Weights of a small image classifier: patch size [2, 2].
Rows from block 3, named by matrix and row number. Rows with one number belong to one attention dimension. Each number is 200 + 20 x the weight over its row's rms, rounded and kept within 0 to 999. All counts start at 0. After the name is the row's rms in percent of the matrix's.
# v: attention query, key and value (stacked) (model.blocks.3.attn.qkv.weight, 480x160, the v third), inputs 20-39
# proj: attention output (model.blocks.3.attn.proj.weight, 160x160, transposed), outputs 20-39
v.7,100,184,205,193,185,190,226,213,192,221,202,175,192,207,188,220,206,196,173,227,200
proj.7,100,205,216,195,225,210,193,222,185,175,205,208,263,184,217,188,187,182,208,173,217
v.8,086,212,220,207,222,180,186,190,167,179,192,210,200,205,207,199,189,226,206,186,197
proj.8,090,167,167,170,161,243,207,187,188,216,193,199,188,184,212,198,178,181,214,187,186
v.9,081,199,200,210,178,220,180,238,224,198,203,180,198,156,214,173,196,198,230,194,207
proj.9,086,219,209,209,216,212,225,194,230,192,180,205,233,185,209,182,199,195,182,199,202
v.10,108,163,181,166,216,192,204,159,197,217,200,213,217,190,199,218,209,211,201,197,197
proj.10,103,180,202,206,210,176,211,221,146,194,183,218,193,213,201,186,205,187,226,201,205
v.11,100,198,179,224,195,230,198,223,213,167,217,185,190,212,185,177,182,214,220,166,167
proj.11,099,224,236,202,201,167,234,206,239,185,203,184,249,219,205,224,217,196,194,193,208
v.12,098,181,198,198,212,220,204,209,205,177,186,195,217,219,186,196,198,201,233,205,195
proj.12,098,219,206,215,163,199,209,208,233,212,200,196,213,182,219,233,184,192,178,150,210
v.13,092,210,194,208,197,196,211,232,233,189,214,228,181,186,183,212,193,228,234,195,177
proj.13,098,232,162,227,178,188,196,207,201,189,170,223,197,222,191,223,193,190,198,199,206
v.14,087,176,203,190,200,186,160,186,196,192,204,188,180,190,216,199,210,175,244,184,201
proj.14,082,215,194,215,208,170,213,189,186,205,196,221,179,181,209,185,182,207,164,216,224
v.15,096,169,170,168,205,193,210,203,211,185,228,208,221,208,189,239,220,218,221,208,186
proj.15,100,177,196,203,165,199,229,245,202,242,158,194,172,222,183,194,181,225,215,193,177
v.16,117,211,219,215,181,192,164,210,150,208,231,193,195,198,173,170,177,168,211,181,190
proj.16,108,202,199,191,214,184,210,213,215,197,183,195,222,191,176,206,180,220,169,179,226
v.17,089,218,204,225,215,201,198,191,171,211,189,186,244,209,236,209,194,174,221,200,235
proj.17,081,184,196,146,190,201,199,193,234,184,202,216,212,184,176,166,174,199,167,187,137
v.18,091,167,215,165,211,183,204,179,208,242,183,183,185,193,166,203,182,211,214,204,207
proj.18,090,261,183,214,225,201,217,210,176,174,166,215,205,193,219,190,195,184,185,144,193
v.19,098,191,194,190,167,188,224,156,198,177,180,166,187,229,201,192,190,236,178,193,184
proj.19,094,197,218,228,211,189,228,251,207,242,193,197,190,207,192,209,224,190,236,217,224
v.20,080,205,203,181,162,210,178,212,192,207,178,209,179,137,206,195,229,191,181,210,192
proj.20,082,205,176,201,195,207,180,201,198,222,226,190,180,204,167,220,184,213,223,193,196
v.21,107,188,187,172,204,204,239,199,193,203,193,202,168,198,228,198,196,222,191,225,202
proj.21,108,193,191,221,221,201,185,228,203,186,203,192,199,232,175,170,206,227,186,170,170
v.22,096,207,197,176,218,187,215,195,188,223,185,205,193,212,202,219,194,204,170,233,194
proj.22,097,194,200,205,212,179,194,201,217,212,203,193,202,214,206,189,225,206,195,181,205
v.23,089,191,195,178,186,193,203,174,223,197,191,212,221,202,158,201,158,163,190,198,192
proj.23,087,215,197,157,236,203,220,197,179,191,215,219,166,230,215,178,210,220,222,192,246
v.24,085,180,212,211,211,208,187,198,213,207,238,213,179,203,171,202,171,205,193,187,209
proj.24,087,233,236,208,220,200,177,192,232,202,213,179,231,168,231,211,212,177,186,206,194
v.25,103,198,152,190,228,197,224,201,177,223,197,203,237,210,173,216,209,168,179,178,188
proj.25,105,203,212,167,204,219,235,189,230,180,174,171,152,216,189,188,195,196,208,193,192
v.26,094,205,217,159,168,167,206,163,202,205,237,231,183,206,200,183,194,216,146,221,196
proj.26,095,229,182,210,221,226,204,182,182,188,233,190,208,195,170,207,223,178,221,224,219
v.27,091,190,223,215,199,205,174,176,171,201,200,199,238,205,240,209,208,195,224,194,231
proj.27,097,194,179,168,201,217,195,194,190,219,195,224,183,187,203,167,190,187,180,189,153
v.28,119,199,199,196,209,206,222,173,241,188,182,188,216,238,159,217,193,162,181,188,200
proj.28,109,233,209,193,207,204,236,262,221,196,174,209,183,203,228,183,195,193,200,188,221
v.29,091,189,211,203,179,189,193,187,211,212,221,218,229,182,208,219,232,205,209,170,184
proj.29,096,194,189,190,197,229,193,201,203,185,180,214,180,208,214,187,162,224,181,194,200
v.30,068,205,221,161,192,199,228,213,203,204,210,217,167,206,203,191,179,199,203,226,176
proj.30,074,223,184,228,176,192,206,207,194,188,177,208,191,212,230,216,173,203,220,198,197
v.31,100,194,238,213,172,210,169,217,203,229,181,186,193,213,181,185,217,186,186,210,204
proj.31,093,174,170,180,216,231,220,192,195,192,187,173,186,237,186,188,196,188,173,201,210
v.32,117,222,187,197,220,224,197,222,187,223,223,196,191,193,193,180,223,198,187,186,196
proj.32,119,197,230,213,193,180,202,200,202,221,196,208,192,173,192,188,181,229,186,205,176
v.33,101,206,231,193,232,183,143,193,203,202,208,211,191,167,206,190,192,220,170,210,186
proj.33,111,194,187,214,198,181,217,190,207,208,180,217,179,186,193,179,190,198,201,182,200
v.34,093,177,200,202,220,214,195,184,215,186,200,245,177,217,224,234,197,165,201,204,196
proj.34,095,212,206,210,188,187,218,217,199,211,175,188,213,174,181,155,212,206,204,206,192
v.35,104,184,207,231,236,219,225,203,190,206,198,188,213,224,222,215,206,213,217,223,217
proj.35,110,216,174,214,193,201,178,204,178,196,234,196,198,217,210,163,205,200,175,195,163
v.36,103,211,223,158,166,207,175,213,227,189,203,190,202,170,196,184,197,182,236,173,237
proj.36,107,216,205,228,215,187,197,217,196,191,174,175,210,217,183,214,207,218,175,224,213
v.37,088,182,210,156,178,200,201,188,231,173,176,210,232,192,199,214,176,182,229,230,180
proj.37,090,218,200,233,223,201,177,234,197,185,223,174,207,202,209,176,230,201,169,208,236
v.38,111,207,179,251,204,192,211,170,177,203,197,184,195,201,190,186,214,219,224,185,201
proj.38,103,175,179,183,222,199,214,188,231,211,196,222,223,224,241,214,182,186,207,192,176
v.39,102,197,183,208,233,228,175,208,183,210,211,167,186,198,189,159,218,163,187,197,191
proj.39,106,173,206,219,156,182,202,228,180,212,212,209,230,209,181,199,208,225,183,198,185
v.40,106,240,227,192,182,205,170,199,190,188,223,173,228,167,188,166,193,192,203,221,223
proj.40,104,219,219,223,230,187,200,215,210,211,181,197,175,203,193,228,189,230,186,187,181
v.41,095,212,184,231,238,189,207,197,194,228,202,186,220,193,216,166,222,184,176,189,189
proj.41,102,191,211,178,207,217,207,202,207,214,185,227,218,181,229,183,238,209,232,198,236
v.42,109,229,261,195,205,171,219,244,178,195,188,162,197,179,196,170,214,190,211,220,198
proj.42,101,205,176,185,199,154,190,192,218,204,221,220,176,246,230,168,198,209,182,190,186
v.43,098,163,195,227,208,185,179,156,182,211,198,186,212,160,217,197,225,192,190,215,204
proj.43,100,220,215,201,194,195,164,224,182,189,215,180,205,181,170,172,193,222,223,172,187
v.44,099,163,193,197,186,196,175,209,200,203,196,210,220,161,174,191,217,182,198,195,230
proj.44,110,227,187,214,193,212,215,230,199,200,169,213,214,228,228,175,182,208,194,201,183
v.45,096,217,229,217,205,205,235,216,218,195,239,188,183,194,203,209,203,204,232,174,191
proj.45,093,230,179,223,232,202,182,190,193,170,181,187,195,216,211,205,222,162,212,259,241
v.46,101,166,181,201,210,198,202,237,210,212,184,208,213,215,220,196,237,185,185,220,242
proj.46,101,218,207,215,170,210,197,201,176,187,203,186,193,200,192,200,151,203,179,220,212
v.47,124,215,205,210,170,190,188,164,203,203,231,198,192,223,200,187,204,208,214,177,182
proj.47,119,177,185,182,224,212,173,205,195,159,199,200,234,166,189,206,223,182,204,200,231
v.48,096,214,225,208,186,155,215,179,195,181,220,181,211,226,201,196,223,173,197,193,211
proj.48,095,170,186,183,219,199,218,207,207,212,201,201,201,206,183,194,217,174,203,192,208
v.49,087,215,210,190,199,168,221,174,173,196,211,192,201,171,219,202,206,192,213,232,183
proj.49,084,193,193,217,215,215,206,233,199,185,187,218,232,186,219,197,218,217,196,213,218
v.50,090,214,198,217,209,205,179,147,186,211,179,185,178,160,191,226,203,210,184,200,170
proj.50,101,229,193,198,239,180,237,190,200,235,209,224,195,213,203,201,191,250,186,193,209
v.51,098,212,218,146,180,208,195,167,191,174,213,197,187,188,191,245,184,242,200,171,198
proj.51,099,207,169,200,207,198,162,162,199,161,237,193,200,180,216,182,200,180,215,212,229
v.52,091,169,198,189,195,158,166,195,193,236,207,179,221,202,171,177,228,162,200,248,196
proj.52,090,212,217,182,198,203,229,198,204,210,191,180,213,178,203,195,196,202,177,133,212
v.53,088,190,220,206,200,189,220,239,191,178,210,234,217,222,190,156,224,216,184,149,226
proj.53,088,191,209,195,223,199,226,213,211,188,218,185,173,198,194,217,177,178,184,217,210
v.54,127,189,178,232,196,183,165,212,206,213,222,196,184,195,201,187,194,194,200,199,199
proj.54,118,156,228,169,206,219,229,203,189,254,187,209,177,184,165,219,208,195,199,198,178
v.55,094,178,195,167,169,195,167,222,224,180,208,210,211,191,159,207,206,174,204,207,191
proj.55,106,179,203,193,200,207,196,192,214,206,189,157,222,157,227,198,191,198,188,194,215
v.56,099,192,244,193,205,172,226,178,204,196,185,212,188,191,210,207,147,214,216,204,229
proj.56,104,215,195,226,229,217,198,189,201,195,197,211,214,208,210,199,196,201,199,209,206
v.57,082,200,194,210,182,183,191,197,193,183,185,185,194,230,239,201,230,169,191,224,206
proj.57,087,200,236,205,187,217,184,202,173,187,189,188,215,186,178,190,201,213,164,185,173
v.58,099,224,183,209,204,225,213,195,197,181,206,199,213,188,231,230,244,200,175,173,217
proj.58,101,218,245,219,193,203,198,203,190,190,200,190,176,199,153,188,189,196,191,224,184
v.59,098,208,206,221,226,222,212,180,202,215,214,222,208,206,207,231,187,218,221,175,201
proj.59,099,197,221,206,200,161,219,211,211,174,202,180,185,184,190,162,223,181,214,216,193
v.60,105,189,206,192,218,192,197,203,159,188,230,206,216,216,213,180,237,207,173,180,198
proj.60,109,222,222,170,178,186,192,203,242,183,194,231,195,160,181,225,165,209,233,205,221
v.61,095,187,230,216,258,210,195,184,175,196,207,213,210,186,200,177,204,202,196,209,218
proj.61,093,212,229,192,173,192,213,190,220,206,185,221,193,182,197,212,142,191,187,161,201
v.62,105,179,207,214,186,207,211,189,196,204,202,186,196,203,183,205,206,184,198,203,210
proj.62,099,230,217,191,224,205,195,170,201,212,164,226,215,179,204,221,161,200,199,178,211
v.63,112,183,227,221,193,221,186,194,176,225,215,190,188,201,193,219,198,220,189,169,196
proj.63,110,217,210,189,198,205,184,182,184,178,181,198,195,222,160,165,176,200,206,204,209
v.64,105,199,207,181,185,180,226,212,190,227,203,177,192,226,205,179,175,222,184,219,190
proj.64,111,217,202,227,197,208,149,178,203,210,203,209,219,163,189,202,211,202,166,220,173
v.65,104,217,201,191,225,216,154,214,184,227,225,234,176,206,232,193,183,206,190,234,183
proj.65,101,148,220,209,182,215,217,160,192,205,207,180,182,174,179,208,159,173,183,198,201
v.66,099,217,183,212,163,163,156,193,194,228,196,188,180,190,226,204,210,199,175,175,165
proj.66,094,172,203,158,194,198,231,201,201,180,186,196,211,204,196,195,211,193,204,174,192
v.67,082,193,232,190,205,188,227,184,224,213,205,194,215,200,186,184,171,190,228,215,208
proj.67,085,183,182,202,194,198,176,235,231,197,183,196,201,180,236,205,161,244,197,160,185
v.68,108,183,208,219,227,202,196,203,188,198,182,219,236,197,204,230,173,181,213,202,231
proj.68,115,216,240,223,199,229,198,209,186,204,219,181,206,206,165,188,234,198,204,161,178
v.69,095,198,206,218,171,183,194,221,217,171,221,199,207,231,160,204,221,176,225,230,205
proj.69,090,204,200,182,201,210,192,206,210,199,199,186,206,214,221,217,196,220,230,183,233
v.70,100,186,228,216,212,218,209,198,192,205,192,214,231,207,196,168,177,211,210,187,198
proj.70,097,208,216,203,200,216,164,248,190,196,193,169,181,218,207,168,193,205,225,189,217
v.71,094,199,187,246,145,198,198,213,189,208,191,191,206,212,174,234,205,184,181,211,175
proj.71,101,237,207,173,196,246,212,174,194,195,216,217,153,225,214,206,182,191,209,204,174
v.72,114,159,184,201,215,220,216,190,204,221,185,210,203,191,210,237,158,241,188,182,220
proj.72,102,187,226,202,176,205,214,206,209,181,221,182,197,227,190,193,250,197,225,218,196
v.73,113,205,206,210,193,202,222,218,216,218,199,165,216,213,178,201,207,208,142,184,180
proj.73,118,214,171,220,240,237,207,221,181,219,157,218,195,227,205,206,185,218,192,189,212
v.74,109,172,200,187,194,208,178,224,181,161,173,201,199,229,226,188,184,187,218,196,205
proj.74,108,213,217,211,192,207,174,189,237,210,229,173,206,236,213,222,213,239,217,185,188
v.75,097,217,215,195,219,192,192,207,178,177,196,203,176,197,224,203,190,196,220,240,243
proj.75,089,172,195,214,210,228,222,178,204,191,231,241,235,187,205,197,196,203,188,210,190
v.76,099,215,181,189,205,200,157,176,185,172,212,223,234,221,207,220,215,191,210,182,217
proj.76,090,198,218,185,212,228,211,203,207,191,218,184,204,199,208,135,190,211,209,222,180
v.77,118,198,217,222,180,201,246,201,215,205,172,218,216,193,192,208,193,192,199,168,202
proj.77,115,239,138,177,220,207,174,179,146,225,187,206,195,176,197,197,193,188,207,166,196
v.78,089,210,191,165,196,192,232,176,187,215,227,203,207,213,181,204,202,198,205,202,189
proj.78,093,217,221,200,200,187,169,211,252,230,212,198,233,195,192,199,203,213,150,211,172
v.79,093,200,184,198,200,202,194,213,210,162,193,184,237,191,206,193,221,203,216,224,179
proj.79,093,144,210,161,196,210,200,200,199,226,226,210,214,214,223,180,222,202,210,219,232
v.80,095,206,178,175,205,168,216,209,199,192,163,203,205,251,177,204,213,202,179,187,187
proj.80,092,205,213,188,227,205,221,248,199,205,197,216,200,213,187,195,181,189,204,229,216
v.81,126,215,191,194,201,189,195,171,226,227,224,203,207,180,241,202,219,206,208,212,160
proj.81,122,170,177,196,225,217,192,215,168,213,216,198,201,205,183,209,175,201,187,207,210
v.82,101,197,249,191,190,209,220,219,197,192,188,171,239,239,195,191,201,203,218,243,186
proj.82,106,217,184,204,197,192,175,196,251,200,195,219,205,191,205,207,171,203,195,151,232
v.83,100,174,214,209,204,214,214,208,218,196,190,191,232,166,183,190,184,216,191,235,200
proj.83,098,209,190,211,175,203,231,173,158,193,194,211,194,223,224,225,203,179,195,173,217
v.84,096,205,208,183,199,229,209,207,173,199,181,215,167,212,206,183,198,186,214,202,242
proj.84,096,201,209,249,160,168,192,194,231,209,188,208,199,192,208,195,193,218,195,195,188
v.85,101,212,169,189,206,183,197,196,215,196,187,207,183,178,190,190,200,186,195,200,197
proj.85,102,200,221,227,196,172,234,212,217,196,202,196,164,182,217,214,229,232,216,193,201
v.86,111,199,185,209,245,188,200,206,190,197,218,205,186,176,211,219,219,193,182,151,224
proj.86,102,222,226,230,187,214,224,209,192,201,186,198,227,243,188,185,205,234,192,178,212
v.87,109,186,197,200,189,215,180,187,197,211,168,194,193,182,199,205,196,220,190,203,202
proj.87,109,179,218,213,203,209,253,203,187,179,223,185,221,184,200,217,215,196,230,227,212
v.88,086,203,189,190,203,203,184,214,202,189,205,174,150,226,219,197,220,210,212,183,223
proj.88,089,179,191,195,213,168,272,212,217,201,188,219,244,175,199,198,185,185,169,211,194
v.89,105,177,199,228,216,212,196,178,190,192,182,189,238,160,195,195,197,225,176,231,207
proj.89,104,230,207,193,174,198,188,208,209,204,229,226,196,233,208,216,187,203,194,200,227
v.90,097,204,225,208,214,222,217,181,203,208,203,238,221,205,215,164,188,194,212,210,231
proj.90,100,189,186,205,197,190,185,200,186,215,210,182,170,152,190,229,157,171,184,174,203
v.91,112,201,242,212,195,210,186,213,175,210,206,215,176,196,193,206,230,208,204,204,209
proj.91,104,222,180,204,209,183,143,205,210,208,191,197,213,213,188,191,182,240,231,231,176
v.92,102,228,234,179,224,170,195,189,185,220,188,210,220,186,211,190,184,168,175,203,204
proj.92,100,193,170,221,187,208,204,219,186,200,190,211,197,163,179,186,189,165,183,186,174
v.93,103,215,216,212,197,167,141,231,189,216,184,206,185,216,197,193,184,201,196,177,197
proj.93,105,180,216,205,214,194,190,207,202,194,190,174,196,177,186,197,204,215,220,196,169
v.94,098,196,197,198,198,227,181,194,143,164,205,219,193,247,195,203,165,203,212,172,206
proj.94,097,173,192,214,190,157,212,199,243,194,202,176,219,181,221,186,211,226,212,217,196
v.95,106,190,195,183,212,213,177,191,231,219,220,227,210,186,196,209,185,208,205,228,218
proj.95,104,235,201,236,201,212,219,217,187,192,222,216,213,184,190,215,213,191,169,176,218
v.96,092,187,218,225,224,222,182,148,197,224,198,204,165,208,217,182,206,224,185,228,175
proj.96,091,183,205,183,177,198,230,220,184,171,180,219,218,147,208,157,223,183,218,187,202
v.97,122,205,153,195,203,152,227,191,163,198,207,206,179,210,179,189,201,211,180,182,182
proj.97,119,198,217,207,214,227,196,241,176,230,217,229,216,188,195,192,197,217,209,218,215
v.98,103,186,177,218,211,210,181,246,187,188,220,204,204,231,170,177,267,217,196,199,216
proj.98,103,210,206,179,205,167,193,166,207,190,187,208,160,190,177,227,189,182,207,195,168
v.99,088,198,207,233,206,217,183,183,219,218,202,190,197,224,217,178,181,221,182,199,234
proj.99,091,172,220,222,201,189,217,205,207,203,190,192,148,211,205,228,234,206,214,186,198
v.100,098,212,187,185,188,197,179,183,236,204,206,203,226,174,196,181,159,209,184,197,191
proj.100,097,200,174,209,207,186,210,210,199,201,207,193,165,195,225,221,220,219,166,214,205
v.101,090,199,182,211,193,183,211,177,192,191,216,175,181,207,165,233,169,183,203,203,167
proj.101,094,171,192,213,223,222,179,216,231,207,194,189,219,173,217,201,164,210,191,226,188
v.102,122,189,228,188,183,175,212,232,202,186,182,186,211,185,211,224,199,189,237,216,228
proj.102,122,229,208,218,201,170,204,193,208,222,213,179,177,226,200,206,186,207,177,199,224
v.103,110,201,212,217,238,210,163,198,213,208,187,193,188,210,200,210,208,165,217,182,201
proj.103,112,203,217,187,190,214,231,186,228,179,213,202,215,189,165,227,213,217,199,196,207
v.104,120,196,178,245,211,196,208,179,190,202,194,200,185,228,147,211,209,206,177,214,201
proj.104,122,218,201,179,212,204,204,226,203,188,212,188,211,191,211,171,196,195,183,159,205
v.105,106,213,215,194,197,195,211,211,176,188,189,174,176,145,216,169,233,204,215,183,169
proj.105,098,192,202,228,219,167,207,150,154,206,206,184,229,214,204,257,179,196,200,210,201
v.106,103,200,167,167,198,191,216,206,230,224,210,203,217,195,163,186,178,198,193,174,162
proj.106,106,211,180,197,200,225,203,229,141,205,196,224,179,200,206,206,231,223,209,215,195
v.107,111,208,239,195,198,224,184,195,187,212,223,202,187,217,201,210,188,229,192,231,174
proj.107,108,220,214,205,169,130,185,166,198,231,208,201,216,203,211,183,174,220,174,186,206
v.108,107,199,190,238,203,178,203,181,232,190,201,206,242,217,176,228,167,191,186,212,185
proj.108,108,209,173,231,210,215,179,224,193,197,213,223,214,197,213,165,208,195,185,200,227
v.109,111,186,182,186,216,230,197,190,195,188,220,215,204,201,219,193,183,218,172,222,233
proj.109,112,178,175,190,214,172,191,191,179,206,184,193,189,179,194,166,213,169,201,195,190
v.110,090,193,193,183,198,195,228,210,208,170,221,182,237,248,179,182,200,178,164,179,231
proj.110,091,174,189,215,203,201,188,220,197,204,171,210,207,195,175,217,182,196,207,181,202
v.111,091,183,195,204,183,194,193,171,192,214,221,218,219,206,207,186,157,207,168,205,190
proj.111,086,212,203,228,231,224,218,202,226,226,185,204,174,211,218,167,228,225,203,183,233
v.112,118,185,235,182,222,183,210,221,217,177,193,214,224,177,195,206,191,190,210,202,186
proj.112,116,243,144,191,198,175,191,199,209,187,206,189,173,211,223,193,192,223,175,155,211
v.113,106,219,199,199,194,206,156,205,162,218,183,209,182,197,224,202,209,207,205,204,157
proj.113,116,195,205,180,183,178,203,170,208,207,209,197,215,185,200,198,179,214,184,182,190
v.114,102,174,220,193,184,223,141,181,195,173,207,216,176,222,189,231,213,210,162,195,237
proj.114,098,199,239,161,226,169,210,220,172,246,208,218,218,201,176,184,187,221,215,167,180
v.115,105,161,194,185,200,205,218,174,197,209,157,183,199,201,260,184,214,206,179,176,209
proj.115,106,231,192,217,207,203,208,176,195,203,233,201,172,223,191,212,169,199,191,217,174
v.116,091,216,217,168,202,203,225,196,196,224,179,189,221,180,187,207,200,162,192,195,234
proj.116,085,212,179,186,224,211,216,174,191,202,218,239,187,232,190,197,216,247,192,200,192
v.117,098,239,192,183,189,168,200,204,214,167,195,187,174,222,194,166,188,213,197,210,196
proj.117,096,199,197,205,182,234,214,216,179,221,205,222,209,188,225,235,241,188,212,204,195
v.118,095,182,202,230,195,210,211,221,218,171,201,235,168,204,203,162,209,194,232,196,174
proj.118,094,202,183,187,198,215,193,212,219,167,200,162,186,158,210,220,224,205,183,231,201
v.119,102,196,215,170,215,204,228,214,187,202,235,181,223,208,168,182,183,207,210,177,165
proj.119,102,222,168,199,202,220,194,213,170,191,205,222,194,177,209,174,183,223,179,202,200
v.120,116,216,188,180,169,201,203,211,215,213,196,199,213,215,186,193,178,183,193,188,202
proj.120,107,218,193,204,201,195,187,186,201,180,159,241,209,230,180,223,204,210,188,204,198
v.121,085,186,235,214,208,200,178,224,168,226,205,195,246,158,229,219,181,204,202,219,196
proj.121,074,219,192,186,202,180,183,190,201,195,234,183,217,239,170,195,179,221,180,192,215
v.122,119,225,197,206,210,230,228,173,227,222,224,199,224,162,193,168,221,188,177,170,160
proj.122,110,184,163,215,221,207,220,211,179,217,191,177,183,186,193,220,212,218,235,209,214
v.123,098,153,254,213,184,201,151,190,235,231,179,192,226,217,190,225,205,225,212,206,210
proj.123,102,198,195,212,198,174,214,200,191,189,217,192,220,215,192,193,187,202,182,222,177
v.124,102,165,186,191,199,186,222,210,191,200,218,205,214,223,188,204,164,219,176,197,184
proj.124,098,213,178,193,234,260,190,217,159,206,222,226,196,209,189,135,183,184,236,158,217
v.125,089,206,199,171,214,200,215,246,206,200,212,196,198,222,190,206,190,225,214,189,203
proj.125,081,202,217,246,201,238,209,185,182,161,219,207,179,206,206,219,198,172,185,214,173
v.126,102,211,225,191,167,213,239,219,182,169,222,196,160,211,198,198,217,211,209,189,177
proj.126,103,198,197,222,219,228,228,239,204,243,145,224,208,181,222,167,205,209,197,235,208
v.127,105,186,212,210,200,229,184,183,171,201,219,178,204,218,221,244,194,223,181,198,168
proj.127,100,196,185,171,192,199,199,204,193,212,212,219,179,196,194,157,222,180,209,205,213
v.128,107,226,231,219,198,221,185,195,181,226,217,176,170,209,194,204,216,209,207,177,203
proj.128,099,190,185,216,203,179,209,224,197,222,178,184,209,180,172,210,206,173,184,201,202
v.129,100,206,221,181,201,185,220,186,181,172,208,225,156,233,211,210,213,229,179,199,167
proj.129,096,199,166,206,194,192,219,209,207,229,191,188,225,151,200,174,193,170,196,164,229
v.130,091,192,251,192,221,233,231,188,178,192,218,203,198,159,186,150,191,215,210,197,223
proj.130,088,214,179,209,185,210,221,178,206,217,213,175,181,221,168,199,216,223,206,179,194
v.131,096,186,256,256,190,207,196,206,172,220,218,181,192,205,202,234,190,215,212,212,201
proj.131,102,196,196,221,170,163,214,188,187,238,187,210,183,148,199,189,185,211,198,165,207
v.132,100,199,159,202,173,186,201,182,199,219,209,180,211,221,203,196,188,195,188,235,204
proj.132,105,202,223,207,165,188,206,216,205,222,194,202,209,195,185,221,218,194,224,213,238
v.133,085,176,185,199,175,209,161,194,231,144,210,189,203,191,167,209,194,191,225,205,189
proj.133,084,226,217,207,213,210,211,167,177,213,230,207,243,163,185,177,219,216,202,209,182
v.134,114,220,239,208,190,195,215,168,205,200,212,189,219,179,219,204,177,191,207,202,209
proj.134,121,199,187,199,210,208,189,212,220,211,187,210,193,237,226,221,210,210,186,151,166
v.135,101,201,185,180,173,193,227,218,196,163,184,184,199,217,176,242,218,195,195,216,209
proj.135,098,213,210,220,219,196,198,165,197,191,191,225,201,193,225,194,199,203,191,243,174
v.136,096,203,240,229,206,202,183,223,220,212,180,208,180,201,167,212,186,193,182,188,199
proj.136,098,188,222,181,188,183,207,202,197,193,194,203,232,211,222,200,186,221,216,241,185
v.137,105,200,211,200,188,179,208,197,206,199,203,197,228,192,195,216,175,173,185,213,210
proj.137,109,187,223,211,208,184,210,190,172,194,192,215,203,229,199,202,215,238,217,225,180
v.138,105,194,178,223,234,163,182,175,221,165,208,221,219,205,202,199,204,187,243,230,192
proj.138,110,193,197,179,165,201,233,232,191,196,164,177,224,202,201,193,222,219,176,199,168
v.139,100,194,208,193,177,196,206,188,162,192,177,204,236,209,176,172,190,209,188,191,201
proj.139,117,199,200,215,172,202,170,210,232,191,230,216,193,179,209,211,198,180,201,176,217
v.140,105,220,213,231,189,216,193,208,171,189,223,235,156,215,160,181,186,210,173,207,171
proj.140,114,228,180,221,189,199,180,187,238,209,212,159,167,179,190,196,220,188,215,203,225
v.141,099,191,175,196,193,195,203,198,181,224,166,217,197,199,173,195,165,213,188,206,178
proj.141,101,203,230,200,180,181,188,198,211,211,214,197,237,212,227,173,213,189,202,196,209
v.142,088,226,197,171,193,212,176,227,218,218,177,198,160,211,228,223,176,176,200,208,183
proj.142,094,189,222,194,193,176,212,224,220,186,198,177,222,226,216,189,224,181,185,200,208
v.143,109,195,205,192,193,196,200,191,199,178,192,214,183,162,173,179,192,210,187,180,208
proj.143,106,177,224,180,216,213,168,184,227,229,224,186,202,198,211,190,181,165,175,204,187
v.144,099,183,187,168,184,187,220,196,230,197,220,206,232,201,210,189,185,183,199,215,213
proj.144,092,213,225,190,221,174,164,221,201,200,200,196,195,226,198,215,205,206,200,199,198
v.145,091,196,221,196,180,207,212,193,167,221,219,179,201,215,200,186,184,184,166,211,224
proj.145,094,177,211,194,195,206,207,193,218,214,165,198,164,179,182,163,175,198,225,177,213
v.146,103,186,191,200,211,211,185,204,230,216,169,219,188,180,178,195,193,221,164,203,186
proj.146,104,196,194,187,220,227,182,217,198,186,228,194,225,195,244,162,207,180,166,227,230
v.147,095,157,192,202,228,215,205,185,207,189,202,236,184,239,203,203,214,205,175,218,190
proj.147,103,214,179,201,187,224,222,192,178,165,247,207,189,135,194,210,171,207,206,209,194
v.148,104,193,214,213,205,210,165,197,194,167,181,231,193,173,180,212,192,190,204,209,225
proj.148,119,178,208,182,225,233,188,209,215,211,230,192,210,220,227,200,207,212,213,169,184
v.149,090,184,223,212,217,186,238,169,212,185,217,232,223,223,196,211,198,230,204,227,205
proj.149,089,228,183,211,182,222,215,202,171,233,191,235,160,208,189,175,216,203,224,198,187
v.150,101,175,151,210,204,182,193,199,243,211,191,215,204,216,199,188,223,187,222,201,225
proj.150,103,223,219,186,216,257,201,182,189,164,203,208,219,208,215,214,203,204,209,195,205